config.yaml
model: "masked image model"
dataset: "flat shapes of many kinds, plain or patterned, on busy backdrops"
train_examples: 195000
image_size: 32
crop_scale_min: 1
horizontal_flip: false
method: "mae"
mask_ratio: 0.5
loss: "mse"
encoder_arch: "vit"
encoder_norm: "layernorm"
encoder_norm_position: "sandwich"
encoder_activation: "gelu_tanh"
encoder_mlp_ratio: 2
encoder_head_dim: 32
encoder_fused_qkv: false
encoder_bias: "none"
encoder_qk_norm: false
encoder_parallel_block: false
encoder_inner_norm: false
encoder_drop_path: 0.1
encoder_patch_size: [2, 2]
encoder_layers: 12
encoder_width: 192
encoder_positions: "learned"
decoder_width: 256
norm_pix_loss: false
decoder_layers: 3
init: "trunc_normal_002"
optimizer: "soap"
beta2: 0.999
learning_rate: 0.0015
beta1: 0.95
shampoo_beta: 0.999
eps: 1e-08
precondition_frequency: 10
max_precond_dim: 1024
one_sided: false
adamw_lr_other_params: 0.0017
max_grad_norm: 1.0
gradient_centralization: true
max_steps: 16500
batch_size: 256
epochs: 21.7
lr_schedule: "cosine"
final_lr_fraction: 0.05
warmup_steps: 820
weight_decay: 0.06
adamw_weight_decay_other_params: 0.05
Rows from block 8 of the encoder of a small masked image model, named by matrix and row number. Rows with one number belong to one neuron. Each number is 50 + 12 x the weight over its row's rms, rounded and kept within 0 to 99. All counts start at 0.
Before each neuron's rows are labels from the 100 images, of 14848, where the neuron reaches its highest value: "patch colour" is the nearest of a few named colours to the mean colour under the peak. Only what is clearly more common there than usual is listed. The data: flat shapes of many kinds, plain or patterned, on busy backdrops.
# fc1: MLP up (encoder.blocks.8.mlp.fc1.weight, 384x192), inputs 64-127
# fc2: MLP down (encoder.blocks.8.mlp.fc2.weight, 192x384, transposed), outputs 64-127

patch colour: grey
fc1.194:43 35 59 51 50 58 54 53 61 46 50 90 29 50 49 57 71 48 39 70 41 67 52 33 40 56 72 55 53 63 48 34 47 42 41 56 25 49 54 48 57 60 53 48 45 75 54 38 36 59 37 50 26 50 65 27 48 68 66 54 52 56 58 53
fc2.194:56 73 31 44 53 40 45 44 51 61 66 18 71 53 49 47 38 53 51 42 44 35 51 58 56 42 30 38 56 40 50 72 48 60 44 35 57 36 38 58 38 31 49 55 50 33 42 59 60 46 55 47 80 54 33 55 47 32 44 46 52 44 48 40

patch colour: grey
fc1.18:36 43 48 26 35 30 95 58 49 65 54 52 51 51 61 42 38 41 47 40 40 41 33 82 53 53 32 48 34 52 42 65 51 42 50 68 48 43 67 48 74 47 49 26 54 57 28 49 34 70 53 42 73 65 56 39 40 63 47 43 61 57 54 45
fc2.18:65 43 38 80 77 63 14 42 40 42 38 49 42 49 46 53 58 58 56 59 54 61 72 32 56 46 65 49 55 46 50 36 51 71 65 36 52 52 44 51 37 62 50 67 48 44 73 45 53 32 59 62 24 39 46 58 40 44 64 54 39 50 47 42

patch colour: red
fc1.34:66 80 46 57 40 62 40 36 56 31 62 38 57 76 40 26 43 40 32 59 63 27 47 65 43 52 19 41 46 37 27 50 43 62 63 68 41 60 47 56 55 75 44 40 52 62 66 60 42 60 54 61 37 69 55 58 47 44 35 42 66 51 52 26
fc2.34:19 43 61 41 51 41 50 53 46 59 51 58 44 43 55 65 54 62 74 48 27 59 48 40 38 30 63 57 57 39 60 57 67 54 65 32 61 43 47 48 43 29 49 58 62 42 19 38 65 41 40 59 66 43 54 48 53 45 54 59 25 47 60 47

patch colour: white
fc1.209:41 52 45 38 56 43 57 61 66 44 58 47 70 58 42 43 41 55 62 52 52 36 63 37 60 41 39 68 63 53 44 44 41 52 64 46 54 49 45 60 46 47 69 35 29 51 60 47 50 51 49 43 30 53 45 48 46 49 39 37 41 49 59 43
fc2.209:49 51 54 51 48 53 49 35 25 39 51 57 28 31 58 56 58 41 43 39 38 64 37 55 43 54 55 31 43 42 57 48 47 47 28 56 50 54 50 40 64 50 30 64 65 46 52 55 55 52 39 61 59 37 60 44 55 65 57 66 55 46 53 60

patch colour: grey
fc1.370:43 67 43 73 41 40 54 57 53 66 57 44 32 49 42 43 32 56 31 56 51 30 48 28 49 29 45 32 65 49 63 57 56 63 50 54 56 38 58 63 52 62 36 53 52 50 61 52 46 63 54 52 59 41 45 39 42 55 39 24 57 32 33 67
fc2.370:46 56 56 32 54 50 58 22 56 52 61 63 57 62 46 28 41 53 51 45 48 54 48 57 60 44 66 46 37 45 68 55 59 46 41 50 51 80 56 55 56 54 45 65 70 37 55 38 60 32 57 55 65 66 53 61 68 51 46 59 24 49 53 45

patch colour: white
fc1.205:71 37 56 41 58 62 69 31 28 49 45 45 72 63 47 62 44 50 53 57 73 51 47 45 50 36 65 57 69 45 58 23 48 28 54 50 37 37 42 36 45 53 47 58 80 67 54 45 54 60 42 56 40 61 63 70 64 37 40 61 40 47 59 51
fc2.205:32 73 40 45 33 38 38 50 65 42 54 41 33 33 55 39 50 30 39 41 42 52 60 55 44 64 48 52 36 68 39 63 50 58 37 55 65 67 56 81 51 37 61 51 30 51 49 56 41 38 58 46 68 31 39 49 40 59 59 37 69 56 51 36

patch colour: white
fc1.53:51 38 39 62 50 47 27 42 46 38 63 46 60 59 48 46 48 42 33 33 47 71 72 45 49 44 78 59 45 63 47 78 62 50 55 41 41 51 50 57 60 56 59 66 42 57 42 49 57 47 62 60 60 38 50 32 64 58 67 68 41 60 51 49
fc2.53:56 58 59 55 37 50 71 64 48 53 57 47 45 59 55 45 44 46 67 51 39 33 35 53 47 51 14 48 51 38 39 24 49 43 34 55 53 58 67 36 42 32 44 19 60 47 55 64 51 57 37 42 51 65 40 58 44 33 34 40 71 49 34 31

patch colour: red
fc1.262:55 48 37 51 50 56 42 75 34 63 57 40 78 54 33 68 57 37 46 56 60 57 62 66 46 25 38 65 47 40 21 67 44 62 56 49 47 45 59 50 42 56 36 54 36 49 53 61 64 40 76 71 53 48 56 50 55 42 45 56 46 41 43 36
fc2.262:45 47 55 40 57 59 55 31 43 30 45 47 30 56 38 39 45 62 50 51 37 52 55 44 40 57 69 26 61 43 75 52 49 44 30 56 43 72 31 51 56 59 61 69 35 62 45 29 33 38 52 55 54 64 62 47 45 54 49 56 34 67 54 49